From a checkpoint of a small waveform VAE: 12500 steps.
Rows from block 7 of the encoder, named by matrix and row number. Rows with one number belong to one attention dimension. Each number is 128 + 24 x the weight over its row's rms, rounded and kept within 0 to 255. All counts start at 0. After the name is the row's rms in percent of the matrix's.
# v: attention value (encoder.blocks.7.attn.v.weight, 192x192), inputs 0-95
# proj: attention output (encoder.blocks.7.attn.proj.weight, 192x192, transposed), outputs 0-95
v.73 085 [128 144 130 114 100  85 118 127 117 128 149 136 131 111 147 150 132 129 124 129 117  71 127  70  67 118 115 125 138 127 104 153 122 165 130  98 130 120 122 112 118  95 131 118 166 140 123 147 115  79 139 154 114 143 166 122 126 112 132  93 134 107 110 178 145 118 130 155 144 130 188 127  90 105 147 122 136 133 131 135  34 130 132 124 149 131 165 161 158 144 122 115  70 188 121 129]
v.74 074 [121 137 103 103 142  78 149 145  98  98 115 123 130  81 122 107 132 165 123 177 123 125 134 139 133  87  75 114 132 133  82  85 106 101 135 144 121 119 126 129 138 148 131 136 140 124 124 169 142 139 106 153  89  90 126 127 128 120 142 140 136 134 152 105 169 139 141 121 104 119 132  98 126 123  91 133  98 148 127 130  78 144 127 132 107 151  96 115  79 139 140 157 123 152 122 168]
v.75 065 [136 142 116 117 105 151 122 111 144  84 154 149 141 136 151 132 118  97 133 113 129 169 135  61 113 147 129 123 130 124 138 166 112 151 128 115 132 104 121 113 103  81 130 144 153 128 132 147 122 148 121 136 114 134 164 129 124 169 109 108 129 133 156 154 123 125 124 154 155 122 131 167 114 113 170 142 152 133  82 134 163  75 133 123 142 153 173 147 120 124 123 166 119 159 154  77]
v.76 059 [138 173 141 169 128 139 127 119 143 138 137 142 133 163 165 116 127 115 158  80 135 112 127 124  79 154 159 137 137 129 120 163 147 145 118  89 127 148 126 124 116 129 129  72 138 124 119 136 129  83 147 148 169 161 148 130 118 106 162 137 101 111 123 186  96 127 118  79 125 140 102 163 108 110 145 117 151 131 141 119 107  87 127 122 140  92 190 118 154 153 124  87 150 160 130  67]
v.77 124 [125 137 136 169 146 136 123 139 103 129 116 137 137  91 138 134 125  74 151  87 122 113 128 127 119 162 121 142 134 134 139 176 166 172 122 103 128 145 128 139 106 125 124  90 140 130 137 110 127 111 147 117 156 169 142 137 126 111 128 117 133 106  63 126  84 127 109 139 171 138 138 114 137 158 125 122 120 113 123 121 139 107 128 129  73  87 180 134 209 139 127  93 104 104 111 101]
v.78 063 [119 132 102  89 104 116 117 132 117 127 164 121 124 152 144  91 123 128 123 117 128 108 138  64 106 131 146 134 143 126 127 135 157 146 125 117 136 118 120 115 106 114 130  97 134 142 122 154 124 107 135 158 155 181 133 123 124 108  98  83 131 119  93 160 137 125 129 146 151 130 190 170  84  96 186 128 145 138 150 140  99  85 129 129 149 136 168 144 147 140 127 101  96 156 130  92]
v.79 094 [127 127  99 153 158  66 125 126  99 133 113 124 137 122 156 163 123 157 138 132 116  78 134  98  93 118 109 109 135 128 107 138 121 154 125 133 119 146 122 121 144  79 128 123 158 151 129 163 111  97 114 168 112 125 163 124 134 113 143  96 168 109 107 144 127 111 134 145 141 118 154 124 110  69 139 123 127 128 121 139  12 139 135 132 123 126 158 138 163 161 122 112  75 211 107 155]
v.80 079 [118 196 110 175 160 109 198 113  96 156  69 141 153 142 156 110 136 125 142 101 133 116 115 174  97 117 153 131 130 141  92 112  89 126 127 100 117 160 130 125 137 120 123 106 136 130 128 147 185 104 105  94 144 135  97 127 137 113 159 128 145 154 156 115 146 184 134  92 111 110  86 186 134 142  94 129 167 137 141 103 116 156 141  94 126  99  86  92 144 151 138 122 158 105 110 137]
v.81 146 [126 125 161 172  90 172 142  91 140 132 144 102  96  98 150  94 148 118 107 105 129  82 124 173 161 144 109 132 119 130 153 123  99 121 134 147 127 113 130 140 144 140 120 138 130 112 139  93 143 160 107  90 119 170 189 138 134 146 123 150 169 105  91 144 128 135 132 116  70 121  86 146 156  92 161 128 140 122 120  91 107 132 135 127 148 141  78 142 129 133 130 103 104 141  85 149]
v.82 168 [125  88 156 156  94 141 121  90 159 104 152  98 109 117 143 112 137 124  98 119 139 108 125 161 185 165 102 128 125 121 182 118 119  94 131 157 123 122 127 166 142 134 119 138 132 113 143  86 122 165 127 119 134 143 178 136 134 137 127 173 147 106 106 117 152 114 131  99  78 122  97 107 150  88 161 126 110 113 113 100 113 135 129 155 137 145  80 175  92 133 125 102 113 160 111 147]
v.83 152 [133 145  93  91 163  96 123 167 106 139 100 159 157 149 107 156 112 136 157 146 124 168 130  86  83 102 154 128 134 131  88 132 148 146 124 101 130 148 124 105 112 115 136 116 125 143 112 168 123  92 138 159 127 100  67 122 122 110 132  95  96 155 159 123 118 130 125 146 183 132 165 124 103 168  93 128 126 138 139 166 150 121 125 114 110 111 181  97 145 123 127 157 147 109 163 110]
v.84 087 [118 158 108 129 139 123 146  97 107 182  74 163 141 145 141 111 135 128 144 105 114 129 117 104  91 104 131 123 117 143 107 128 105 110 120 100 125 127 135 125 118  58 121  84 157 125 120 155 145  68 101 123 129  96  98 122 125 116 173  64 163 134 166 124 114 150 127  86 167 117 134 192 104 130 125 145 190 141 146 133 112 114 136  89 117  87 117 108 134 104 136 111 199 134 134 105]
v.85 160 [125 100 160 167  96 144 130  90 152 118 146  95 105 105 147 113 142 124  97 119 136  97 126 173 173 154 101 128 126 125 165 115 104  99 132 151 121 130 127 153 148 135 120 137 135 113 138  87 131 158 123 118 132 153 188 136 134 138 126 164 164  99  93 126 145 126 133 104  71 124  89 117 149  85 158 127 114 115 112  94 105 141 132 145 140 140  74 166 108 139 127 105 110 160  96 152]
v.86 107 [125 182 130 186 109 180 159 114 106 167 105 154  89  95 135  58 151 112 145  84 120 105 119 160  95 103 143 128 115 143  99 122  79 159 127 106 126 116 129 132 129 127 123 129 123 116 127 122 164 142  96  97  78 179 174 130 128 133 122 125 161 143  99 141  97 152 127 122 104 116  91 179 152 123 153 128 170 123 120 160 125 114 140  94 143 117  82  93 174 108 130 124 129 116  86 157]
v.87 156 [134 145  89  86 164 100 121 167 109 128 109 159 155 152 103 152 113 133 158 148 124 168 131  81  87 108 154 129 136 128  96 137 153 149 125 105 131 137 124 108 109 120 137 122 120 144 117 167 120  98 138 153 127 100  67 119 124 114 127  97  88 157 162 126 119 127 123 152 185 134 167 126 106 170  98 127 127 138 141 166 154 118 124 118 110 117 182 101 141 120 127 156 147 105 161 109]
v.88 067 [118  66 132  95 141  76 115 135 102 105 142  99 150 141 118 196  94 141 122 174 128 146 130 116 150 126 121 139 141 129 142 166 178 107 131 150 134 137 132 128 149 153 127 106 137 135 133 120 108 125 147 168 168  87  66 137 120 118 154 144 138 110 142 105 166 109 133 130 131 136 127  63 120 134 110 130  72 108 123  71 139 135 118 155  98  93 126 169 116 162 127  96 143 120 188 108]
v.89 126 [132 112 100  69 146  87 106 145 144 119 114 149 166 170 119 175 110 142 134 152 124 168 130  73 104 124 152 119 134 125 122 141 155 121 124 117 126 126 133 120 103 105 137 107 149 146 119 164 103  93 138 162 146  70  64 120 119 114 143 107  88 140 178 110 136 117 127 117 185 134 184 134  85 152 101 136 131 135 145 149 141 116 118 137 112 120 173 125 102 121 127 147 156 117 173  87]
v.90 083 [122  78 159 146 125 101  77 145 117 122 162  90 125 145 112 138 108 139 158 133 128 138 140 141 120 117 119 140 132 122  98 129 183 142 126 110 132 137 127 131 135 180 125 149 102 142 143  93  82 130 139 141 109 157 151 130 132 121 108 173 138 122  87 159 125  93 123 136 141 133 159  68 149 159 139 115  87 104  91 192 106 108 128 145 120 149 174 158 189 130 112 121 110 105 118 146]
v.91 101 [135  54 129  82 132  78  79 146 151  79 166  97 150 151 120 196 111 136 114 176 128 156 143  99 164 147 112 132 139 112 163 152 189 107 134 155 131 112 125 131 133 142 133 132 135 135 128 122  76 133 158 161 162  91 105 133 122 125 120 140  97 100 130 123 152  87 124 143 143 145 151  78 110 125 125 133  82 127 125 113 126 120 119 165 109 144 182 186 103 142 122 121  92 130 161 100]
v.92 084 [116 171 102 129 138 151 157 113 110 179  81 146 142 135 153  87 147 127 137  95 119 117 105 121  93 125 168 125 116 146 101 117  69 115 120 103 124 138 134 144 116  90 128  92 154 128 121 160 156  84 111  92 148 123  91 123 122 126 161  85 134 144 163 129 120 165 127  76 154 111 139 190 111 145 125 140 184 142 154 127 149 125 132  86 134  92  97  81 122 113 141 126 207 114 124 114]
v.93 144 [122 103 145 163 112 139 134 109 149 112 146  91 106  95 140 113 141 121  98 127 139  98 124 177 180 158 105 135 129 124 171 111 111 104 132 155 124 145 128 150 151 145 118 142 119 111 139  84 135 163 133 124 141 149 174 136 135 137 113 171 154 108  94 122 145 126 130 116  69 126  86  94 154  92 148 121  97 114 114  94 117 147 128 149 130 143  85 156 106 139 127 110 105 168  94 161]
v.94 084 [131 224 111 169 130 162 193 113 120 144  93 153 140 119 148  80 149 115 134  79 140 118 121 156 105 146 149 130 122 138 117 102  50 134 128 107 123 144 126 126 123 108 126 111 130 134 121 138 197 124 123  86 132 131 151 122 136 120 124 115 123 164 134 128 125 177 131 117  99 113  80 190 134 131 107 131 174 140 161 120 131 155 141 101 140 119  82  92 112 127 138 138 138 120  99 151]
v.95 084 [123 156 100 124 120 145 150 117 120 172  77 157 139 121 147  85 149 119 140 100 113 123 107 110 100 122 171 128 120 150 119 124  68 109 121  94 127 133 133 136 116  86 126  88 160 127 116 159 147  77 114  97 145 108 101 125 121 123 150  80 132 129 154 130 110 158 124  73 153 123 153 202 106 150 130 147 196 138 153 145 140 115 130  90 126 106 105  97 116 105 143 125 203 121 131 111]
v.96 099 [132 158 184  76 145 161 128 124 119 118 167  89 109 178 117 166 110 158 111 130 134  85 128 141 150 139 147 129 126 125 128 156 112 129 129 158 129 116 133 131 150 142 129 173 100 121 131 122 118 140 136  88 131 154 123 135 118 116  96 157 116 160 175 186 144 115 135 159 142 127 134  84 140 171 115 135 105 128 113  36 131 210 129 126 174 129 136 140 117 149 124 154 131  86 171 104]
v.97 114 [119 105  79 139  87  91 135 117 126 100 133 171 146 139 151 103 143 129 115 119 118 166 143 128 131 132 113 112 136 122 139 141 102  92 133 133 120 147 120 142 135 138 139  89 117 134 128 131 131 127 129 177 123  82 115 127 136 114 170 138 119 134 149  97 119 138 131  61 126 123 138 146 117  95 111 136 154 128 135 202 167  99 123 140 122 136  70 137  78 153 136 138 166 153 139 147]
v.98 080 [137 132 158  88 115 200 123 103 130 125 153 127 127 184 113 159 115 149 134  99 135 110 120 145 129 154 165 142 126 125 124 163  98 126 123 108 138 114 130 122 138 126 125 157 112 119 134 112 120 115 149  95 144 174 150 134 135 130  94 160 104 145 164 168 120 119 124 147 138 138  70 118 127 136 123 137 123 116 106  73 182 151 135 117 178 104 138 119 100 128 126 139 159  89 166  82]
v.99 093 [131 116  75 160 102  76 139 136 134 136  85 144 144  96 139  81 149  96 145 143 118 134 119 128 108 123  91 132 125 126 128 110 123 113 129  93 130 173 129 119 104 127 125  97 144 134 126 149 141 107 115 178 121 103 120 128 143 130 162 121 132 112 124  61 134 140 127  84 112 129 153 142 126 107 118 110 134 127 143 213 123  98 130 113  83 137  72  99 115 123 126 125 141 139 101 156]
v.100 082 [133 120 199 120 105 170 108 111 127 152 121 114 118 134 140 180 131 162 118 128 149 104 112 177 142 118 190 143 119 128 120 136 147 136 123 104 133 114 143 112 126 109 117 151 159 134 117 100 105 115 156  78 127 171 151 120 123 150 110 102 125 134 145 173 118 103 130 152 134 127  73 126 117 120 143 132 125 134 132  48 113 155 125 125 158  81 137  98 134 128 125 128 125 119 145  98]
v.101 096 [121 100 119 169 111 116 120 133 124 141 136 181 145 132 112  72 126  96 158 104 122 199 128 115 108 140 118 140 126 128 144 117 140 134 125 124 136 134 128 131  87 115 123  74 132 114 134 125 138 131 126 158 136 125 118 127 131 134 140 106 128 121  92  67 113 142 117  87 137 141 111 166 127 117 129 117 136 112 115 210 170  14 127 134 115 132 135 130 161  91 127 116 160 134  95 113]
v.102 125 [119 104 101 147 105 124 124 116 113 133 123 182 144 127 102  51 127  97 155 101 116 180 128 124 106 143 117 139 126 130 148 128 121 123 125 110 139 122 126 129  90 118 125  87 124 114 133 139 134 124 130 152 130 135 104 132 139 140 138 114 123 127 122  76 122 134 115  87 125 137  82 150 143 110 126 112 135 119 120 204 202  22 131 108 121 124  92 109 122  97 126 134 167 103 135 127]
v.103 115 [134 154 152 115 141 142 132 149 136 129 122  74 111 131 151 212 129 161 101 142 140  76 126 139 145 118 147 117 128 128 105 132 135 135 126 144 122 142 132 126 169 135 131 168 131 135 125 106 121 135 135 102 131 138 142 124 115 114 111 144 120 129 134 178 126 122 139 170 128 115 164 103 118 148 124 143 118 135 138  47  78 233 123 146 131 122 163 131 134 164 133 122  89 148 123 120]
v.104 100 [137 121  84 133 110  78 135 127 143 143  82 107 124  90 146 140 164 130 125 168 122  82 120 147 123 113 123 121 126 126 112  97 104 116 134  90 123 185 129 116 142 131 134 130 144 144 123 133 128 103 129 165 123 103 135 122 136 120 155 140 120 122 146 106 135 123 134  97 100 124 152 122 116  99 116 110 132 146 160 141  74 186 130 119  95 115  68  98 104 153 127 125 147 162 122 159]
v.105 116 [134 148 155  97 147 135 128 133 142 126 134  78 109 130 150 200 126 166  96 150 141  70 129 133 148 104 149 116 131 122 112 135 126 130 133 149 119 124 128 129 171 136 135 173 129 139 124 122 116 130 129  95 126 125 143 122 118 115 117 139 131 131 139 188 142 116 142 172 132 117 164 105 114 142 131 145 117 143 136  43  65 232 124 149 144 132 153 147 122 155 130 127  95 147 141 131]
v.106 122 [121 110 133 146 129 137 121 127 102 136 133 180 137 140  91  56 115 105 161 105 124 200 130 119 113 155 119 142 123 129 153 132 147 137 122 119 140 103 128 134  98 123 121 101 104 110 141 120 132 126 136 136 135 146  93 136 133 137 128 110 120 130 118  89 115 131 113  95 136 142  83 133 148 139 120 113 120 109 112 199 215  18 131 121 126 117 118 122 146  88 122 134 169  91 144 125]
v.107 099 [123 131 148 136 169 151 128 164 111 114 148 125 135 129 131 172 105 138 139  95 132 149 141  97 125 138 133 120 139 132 127 159 161 150 123 171 123 111 123 150 131 128 130 130 119 130 137 115 131 149 122 106 132 147 116 129 115 117 105 126 125 132  76 137 107 135 128 179 150 125 151 111 141 168 132 144 124 114 109 104 144 114 123 151 115 130 214 169 172 122 139 128  70 133 115 105]
v.108 124 [136 158 159 126 179 165 133 142 137 154 117  82 119 113  87 131 114 105 145 146 131  95 109 121 118 131 129 147 119 135 121 102 151 168 126 127 142 119 137 116 113 113 120 163 145 112 127 133 135 123 120  83 132 170 135 130 118 155  77 133 135 114  99 148 136 129 114 204 120 138 118 110 138 156 133 109  97 126 109  77 110 146 133 105 123 128 183 118 182  96 122 129  94 107 106 132]
proj.73 081 [129  92 125 119 150 180 108 148 154 116 123 111  91 120 143 120 123 142 117 114 124 164 101 152 128 121  92 129  98 124 120 109 148  96 135 129 146 134 147 124 117 152 123 139 112  97 130 108 109 160 135 137 151  94 103 135 126 134 174 154  67 131 140  63 108 111 124 123  62 134 113 114 136 152 134 134 121 146 135 115 174 156 131 118 139 136 110 111  75  94 123 124 135 133 138 106]
proj.74 067 [137 166 167 161 135 177 131 109 128 121 143 152 126 159 141 144 126 115 122  99 140  79 137 110 106 139 177 117 126 129 115 143 175 150 129 128 130 104 154 117  97 118 134  89 144 117 127  58 132 110 126  96 140 173 125 117 128 130 134 138 100 123  76 160 121 124 140 135 124 121 140 172 118 139 137 156 154 121 140 125 154 112 118 117 133  93 126 141 181 131 125  91 167 107 125  97]
proj.75 053 [124 113 137 132 104  81 124 149 124 144 128  89 124 133 137 106 147 194 116 161 130 161 119 182 133 114  72 134 101 128 131 128 139 108 130 133 138 139 106 135 146 122 139 144 131 143 126 110 122 118 153 131 138 100 111 128 133 126 135  96 110 134 111 160  71 113 133 127 120 119 146 126 106 138 112 140 132 154 129 109 108 163 136 121 106  99 118 119  98 116 136 148  94  80 128 128]
proj.76 052 [124  71 147  80 132 178 115 120  82 129 134 104 139 105 115 153 132 109 122 132 124 139 141 132 156 112  86 127  93 128 124 125 129 104 130 139 121 144 106 127 150 135 132 163  96 111 141 163 112 165 149 140 127 109 115 135 124 159 112 114 114 144 166 132 111  97 119 147 112 129 104  96 115 133 143 126 108 151 154 111 141 159 126 136 139 190 125 106  72 125 132 144 106 157 166 126]
proj.77 116 [126 100  99 108 107 106 107 137 151 109 112 132 127 137 122  99 138 152 111 169 127 186 109 125 159 124 143 124 103 123 143 102 102  94 130 147 123 127 146 120 142 130 120 160  97 125 125 202  98 148 126 145 133  91 108 131 126 146 140 123 117 141 190 124 157 108 129 111 113 134 111 127 118 133 135 143 127 146 130 130 126 151 130 138 154 159 128 119  47 129 123 175 148 157 184 147]
proj.78 062 [121 104 147 135 131 169 110 138 155 144 120 126  92  81 135 135 128 121 122 127 111 155 106 156 106 116 117 126  97 129 116 118  94 106 131 114 115 150 136 129 125 137 121 135 140 107 133 103 114 138 134 147 137  81 124 134 128 143 160 139 106 133 130 111 137 108 132 131  83 139  88  95 138 145 139 127 117 144 122 118 116 179 133 103 123 167  98 122  74 114 123 124 112 142 126 142]
proj.79 081 [130 121 116 112 124 208 104 152 170 137 100 129  98 113 136  86 129 126 128 113 131 133  88 116 124 137 141 141  95 124 126 106 133 113 137 124 154 131 185 116  96 143 122 121 137  83 123 103 112 140 137 103 158 108  84 121 134 158 169 165  61 130 143  71 140 105 138 135  71 127 163 138 145 152 111 132 151 125 127  87 190 136 138 107 142 113 110  93  78  90 117 114 154 110 161 122]
proj.80 075 [129  73 136 105 103 179  85 124 135 124 110  95 121 103 127 131 137 112 127 122 128 155 152  96 162 149  94 142 141 131 158 108 185 127 124 138 139 128 175 143 107 105 135 149 153 109 133  81  82 151 143 117 116 170 163 121 131 156 104 122 128 112 112 165  73 101 129 151 120 133 139 120 134  68 141 162 131 131 142  96 120  86 126 133 103 127 152 147 122 130 130 123 104 104 112 151]
proj.81 133 [126 128  70  65 164 115 120 179 113 142 126 143 140 114 106 146 133 102 149 128 119 143 148  86  83 153 130 141 140 136 123 160 169 147 126 134 126 130  87 143 109 134 127 103 129 123 134 136 123 130 150 135 141 105 112 136 122 124  87 125 110 109 111  89 105 133 116 157 179 140 193 111 142 158 104 153 110 122  97 146 127 101 127 126  53 135 169 110 139  81 133 152 114 129 131 122]
proj.82 156 [106 149  82  87 172 123 134 166 111 147 114 150 113 121 103 125 140 109 152 136 117 160 134  89  66 129 152 128 124 141  99 167 158 152 123 121 134 119 112 127 110 144 138 110  95 131 134 160 138 127 148 125 115 128 107 131 125 134  81 123 127 132 144 129 110 139 112 157 201 141 202 127 140 167 120 136 123 114  93 155 151 101 124 115  88 143 164  94 149  87 143 159 129 114 135 131]
proj.83 137 [137 121 183 180  87 139 131  77 147 110 139 110 128 139 152 118 120 152 106 124 139 107 112 166 184 113 116 121 120 118 141  94  94 107 131 129 130 124 168 120 147 120 125 152 137 132 122 108 128 129 108 123 123 140 151 118 134 132 171 133 139 141 133 153 153 122 142 100  67 116  59 141 114  95 147 109 142 136 162 104 116 155 128 136 192 119  89 156 112 176 119  97 137 130 123 129]
proj.84 087 [128 112 135 129  91 120 108 120 159 121 125 100 124 125 128 162 118 114 152 120 121 126 144 114 191 140 127 144 164 130 149 124 132 127 122 142 146 120 112 146 127 106 135 176 145 126 134  94 119 164 129 125 125 113 185 132 135 160 110 154 130 136  75 157 128 129 121 134  57 141  84 125 163  69 161 124 129 122 136 105 109 132 133 146 149 158 102 169 111 120 124 109  99 122 140 127]
proj.85 147 [115 145  78  75 168 128 126 172 112 144 119 148 123 120 105 130 140 105 156 131 117 155 136  86  73 142 146 130 122 143 110 172 170 153 123 125 132 110 113 130 109 140 134 108 112 123 134 148 130 129 151 121 128 122 110 132 122 134  82 123 119 120 140 120 109 135 113 158 197 138 201 123 142 166 120 150 122 120  95 146 146  94 128 120  78 142 166  98 146  79 141 154 123 108 135 121]
proj.86 101 [127 105  86  70 141 111  90 162 138 108 151 122 152 118 124 175 126 115 143 139 125 103 146 100 144 157  92 156 160 127 143 116 192 134 127 158 150 140 115 157 127 103 133 106 152 132 133  84  89 135 139 140 151  98 123 127 132 128 115 118 108 115  75  57 136 111 131 148 124 143 146 105 130 115  91 164 104 112 121 101  84  98 123 150  58 139 178 165 119 105 125 107 105 146 114  97]
proj.87 142 [136 119 184 189  89 139 134  81 141 114 136 109 127 137 155 118 118 153 102 123 139 105 111 172 181 109 114 119 122 115 140  90  93 103 132 130 127 136 164 120 148 121 125 147 137 133 122 109 129 128 106 127 124 140 146 119 134 124 177 133 143 141 128 149 149 122 141  96  69 116  60 139 112  96 141 108 141 133 163 108 114 159 126 136 188 116  89 155 113 178 118  96 137 136 120 132]
proj.88 062 [129 146 145 166 130 143 179  77 151 107 109 153 137 118 153  76 137 141 145 114 138 137 106 134 133 111 181 104 134 136 111 126  67 143 128  84 112 121 156 109 107 170 113 138 100 145 119 145 189 106 130 114 101 113 180 124 129 128 128 142 156 145 165 203 130 169 144 124 122 105 139 159 116 167 167 124 159 143 142 174 163 151 144 118 213  96  91 103 117 181 129 150 158 119 132 141]
proj.89 122 [132 133 181 185 100 127 145  78 129 117 124 117 114 148 135 108 118 146 119 131 131 129 112 158 172 100 119 122 123 127 129 102  78 115 128 124 132 129 135 113 142 121 130 165 117 134 123 131 150 130 110 128 109 139 154 130 131 133 147 134 142 151 146 179 147 130 129 112  72 122  67 138 131  90 170  88 139 138 148 129 131 160 133 121 205 131  82 148 117 170 124 117 144 128 143 152]
proj.90 076 [115 153 124 135 141 172 176 137 131 148 161 157 125 117 144 116 142 129  98 123 132  82 103 150 129 117 137  95 126 120 133 106  61  94 141 113 129 135 139  99 153 121 131 116 129 129 113 130 166 131 125 160 159 113  87 113 135 118 163 106  97 135 162  84 164 150 131 118 150 108 105 146 120 149  73 157 142 140 136 103 161 168 132 117 124  84 133 105  92 125 132 117 160 146 123  68]
proj.91 099 [134 162 156 174 137 142 180 102 116 138 101 148 114 138 136  85 128 138 120 118 132 134  95 147 110 107 153  89  91 129 105 138  53 132 132 113 106 128 139 109 130 153 123 133  90 123 125 180 180 125 114 120 120 140 119 132 121 126 153 142 140 144 175 154 135 161 124 116 136 111 117 148 130 163 144 102 155 138 125 154 168 163 129 108 196 111  86  83 135 153 131 156 156 131 151 143]
proj.92 080 [129 117 127 126  96 109  95 126 137 109 119 103 119 121 121 172 122 115 145 124 118 145 159 124 175 129  97 150 160 131 151 134 184 130 123 134 144 122  97 139 127 103 132 166 145 124 135  80 101 156 133 136 110 120 181 138 133 149 104 133 155 132  87 145 119 118 121 143  80 148  91 117 148  64 143 123 114 130 142 116 108 114 131 151 119 163 117 182 120 117 127 118  91 125 123 142]
proj.93 136 [118 146  88  87 163 136 122 163 108 145 120 144 120 118 117 118 143 115 145 124 124 157 132  95  69 139 148 113 113 140 106 170 172 149 125 122 120 106 129 129 113 149 129 103 110 125 132 149 122 126 147 116 121 135 111 129 125 127  96 124 131 118 147 128 101 130 120 151 208 131 202 126 126 173 117 156 126 118  98 145 152  90 128 125  83 131 166  95 150  90 139 150 122 102 124 122]
proj.94 078 [131  85 133 114 126 126  62 150 114 134 120 110 122 122 117 155 127 109 126 154 121 143 164  99 133 155  97 159 141 129 146 130 210 123 122 158 139 131 133 153 113  98 136 135 151 112 138  86  61 136 133 115 123 174 121 124 127 132 109 122 133 106 105 128  71  86 125 143 129 146 150  98 133  72 117 134 105 119 118 108 109  75 120 138  86 144 155 153 139 118 127 115 100 121 109 152]
proj.95 080 [127 125 130 131 106 117 105 120 133 108 113 111 128 134 117 170 114 117 141 130 121 132 154 118 182 139  87 144 162 131 154 127 166 135 123 155 145 125 108 144 131  95 133 167 129 120 141  88 110 168 132 132 109 120 188 140 131 149 107 145 151 136  95 145 120 123 119 148  78 144  82 114 158  53 142 111 114 130 135 120 104 112 129 166 124 155 121 170 126 127 127 113  86 143 117 145]
proj.96 085 [123 130 142 136 123 138 128 154 110 133 137 147 136 106 143  82 133 125 128 126 114 155 141 138  61 136  97 142 144 127  96  56 156 116 128  76 110 129  90 129 105 118 129 128 166 132 127 116 126  83 127 155 139 148  94 129 129 119 185 101 115  97 150 103  91 132 123 109 153 127 127 137 122 151  78 122 130 140 138 178 132  97 126  98 114 100 131  99 129 117 130 149 159 135  80 147]
proj.97 103 [129 116  92 155 167 190 109 120 163 145 135  82 107 111 124 160 135 104 137 123 113  76 100 119 112 142 163 113 106 136 140 112 127 179 123 152 145 161 216 132 134 132 134 142 123 110 145 112 110 138 126 105 120 123 158 141 136 152  91 126 164 104  57 126 117 111 122 182  90 126 122 143 120 134 165 137 145 126 129 115 110 135 136 117 111 128 175 135 174 106 125 114  89 136 102 120]
proj.98 071 [131 121 136 124 120  74 127 150  74 126 104 146 134  93 128  94 138 115 111 141 121 166 153 136 103 140 101 133 163 130 118  85 163 118 130 107 112 129  80 135 112 123 130 152 161 135 123 107 123 110 118 145 121 143 102 135 120 128 157 101 142 118 154 130  45 129 116  99 137 128 154 143 132 134  64 116 123 123 140 151 136 114 125 106 103 104 135  98 156 137 134 145 113 129  68 148]
proj.99 083 [119 104 108 119 165 157 107 101 147 127 131 114 115 134 116 165 132 125 127 128 134 121 111 118 177 128 157 111 108 131 150 171 100 156 128 185 136 123 190 132 158 139 133 117  96 117 137 106 107 174 143 110 117  73 148 137 130 117  76 133 151 135  77 121 160 116 133 157 115 129 123 124 131 111 168 157 130 119 124 107 128 136 125 163 129 147 176 162 141 112 130  92 102 128 144 109]
proj.100 077 [129 156 157 112 119  55 150 133  82 110 103 170 138 111 113  97 111 122 131 141 127 164 161 111 123 147  46 151 174 127 142 115 160 103 128 129 115 117  29 150 110 111 127 111 141 133 128 133 148 137  94 159 109 162  90 119 123 121 150 125  98 137 170 119 113 141 120  90 144 137 144 125 173 151  82 115 111 101  88 171 132 121 119 116 107 158  99 116 124 129 135 147 152 120 100 151]
proj.101 079 [123 108 109 118 113  88 122 117 147 131 118  92 131 129 116 180 133 135 125 155 140 116 112 155 184 100 136 122 128 127 127 174  79 122 130 133 138 157 108 121 161 133 132 157 101 136 132 163 127 159 129 126 111 102 159 126 128 129 102 137 135 150 130 180 150 121 127 148 102 122 126 126 126 109 171 124 130 140 131  67 108 201 129 129 141 155 127 151  97 147 133 132  59 129 156 133]
proj.102 109 [119 106  99 124 132 104 113 122 153 133  99  72 122 119 121 189 147 134 112 163 127 126 127 134 176 121 145 116 144 135 128 165 101 147 124 160 123 148 142 140 168 130 127 129 105 150 132 114 116 161 132 120 101  64 178 133 131 115  96 148 163 134  92 139 123 123 136 152 102 128 154 127 120 100 163 152 131 114 131  86  95 178 128 148 104 147 160 160 141 152 138 126  52 143 101 122]
proj.103 099 [134 149 154 125 119 138 142 132 104 115 154 180 142 134 130  52 110 125 139 102 128 132 138 120  81 134  98 136 117 119 129  87 165 114 131  92 126 103 118 117  92 120 128 131 147 112 121 144 136  88 120 136 150 179  92 120 130 144 163 100 102 125 167 125 124 133 125 101 160 126 108 136 129 156  87 107 122 141 123 177 144  67 126 114 143 107  92  94 114 116 117 135 206 115 153 142]
proj.104 090 [125 116 113 132 169 163 121  99 124 129 118 156 121 122 124 128 114 108 147 108 128 127 125  97 136 143 138 117 114 129 151 159 141 164 131 171 129 113 179 144 129 135 127  92 108 107 140  96 122 158 128 130 122 104 131 134 132 125  90 125 144 124  74  92 144 125 127 146 148 134 106 127 145 136 135 155 125 108 112 155 154  76 124 153 123 136 177 141 168  92 122  95 138 125 122 113]
proj.105 099 [137 153 153 139 128 158 149 134 100 129 153 179 132 128 137  73 110 119 144  94 123 126 135 117  70 140  99 142 114 121 124  78 162 111 131  93 129 114 113 122  82 127 127 123 153 112 126 137 146  91 121 140 147 185  86 126 128 140 162 118  96 120 156 103 127 137 121 106 148 131 105 124 139 159  90 103 128 135 119 181 155  79 129 107 139 104 100  97 125 114 119 130 194 119 127 134]
proj.106 108 [113 118 133 121 111  81 128 127 141 138 101  73 125 124 129 197 142 148 105 160 134 134 126 146 181 106 139 128 156 129 118 147  91 123 128 137 135 159  89 128 161 113 128 140 118 160 123 132 127 152 128 128 110  98 173 125 124 115 116 131 142 143 125 145 129 124 126 142 105 123 147 133 124  81 149 139 129 130 140  57  99 207 125 133 121 137 138 137 112 158 135 140  50 152 112 127]
proj.107 097 [140 164 158 132  92 128 140 147 133 120 140 113 131 156 133  99 137 155 116 134 137 125 117 157 128 102 121 130 110 124 109  97 126 107 130  79 136 127 124  95 123 103 122 163 138 128 116 163 142  90 124 119 142 155 135 125 122 158 155 128 101 140 208 166 137 128 134 110 118 114 123 143 102 116 129  99 138 160 144 109 103 144 132 109 157 117  75 104  84 164 128 160 152 123 176 150]
proj.108 122 [122 118 153  94  87  67 126 119  96 118 132 164 146 142 131 113 141 158 109 116 149 179 141 144 152 115  97 117 132 113 120 154 111  71 137 109  90  86  47 123 142 130 108 101 134 137 115 135 130 122 131 144 129 110 109 127 131  94 163 135 105 157 190 129 130 135 150  69 160 117 139 113 132 111 108 120 113 150 128 123 141 123 133 149 143 118  84 141  80 136 124 126 152 121 162 115]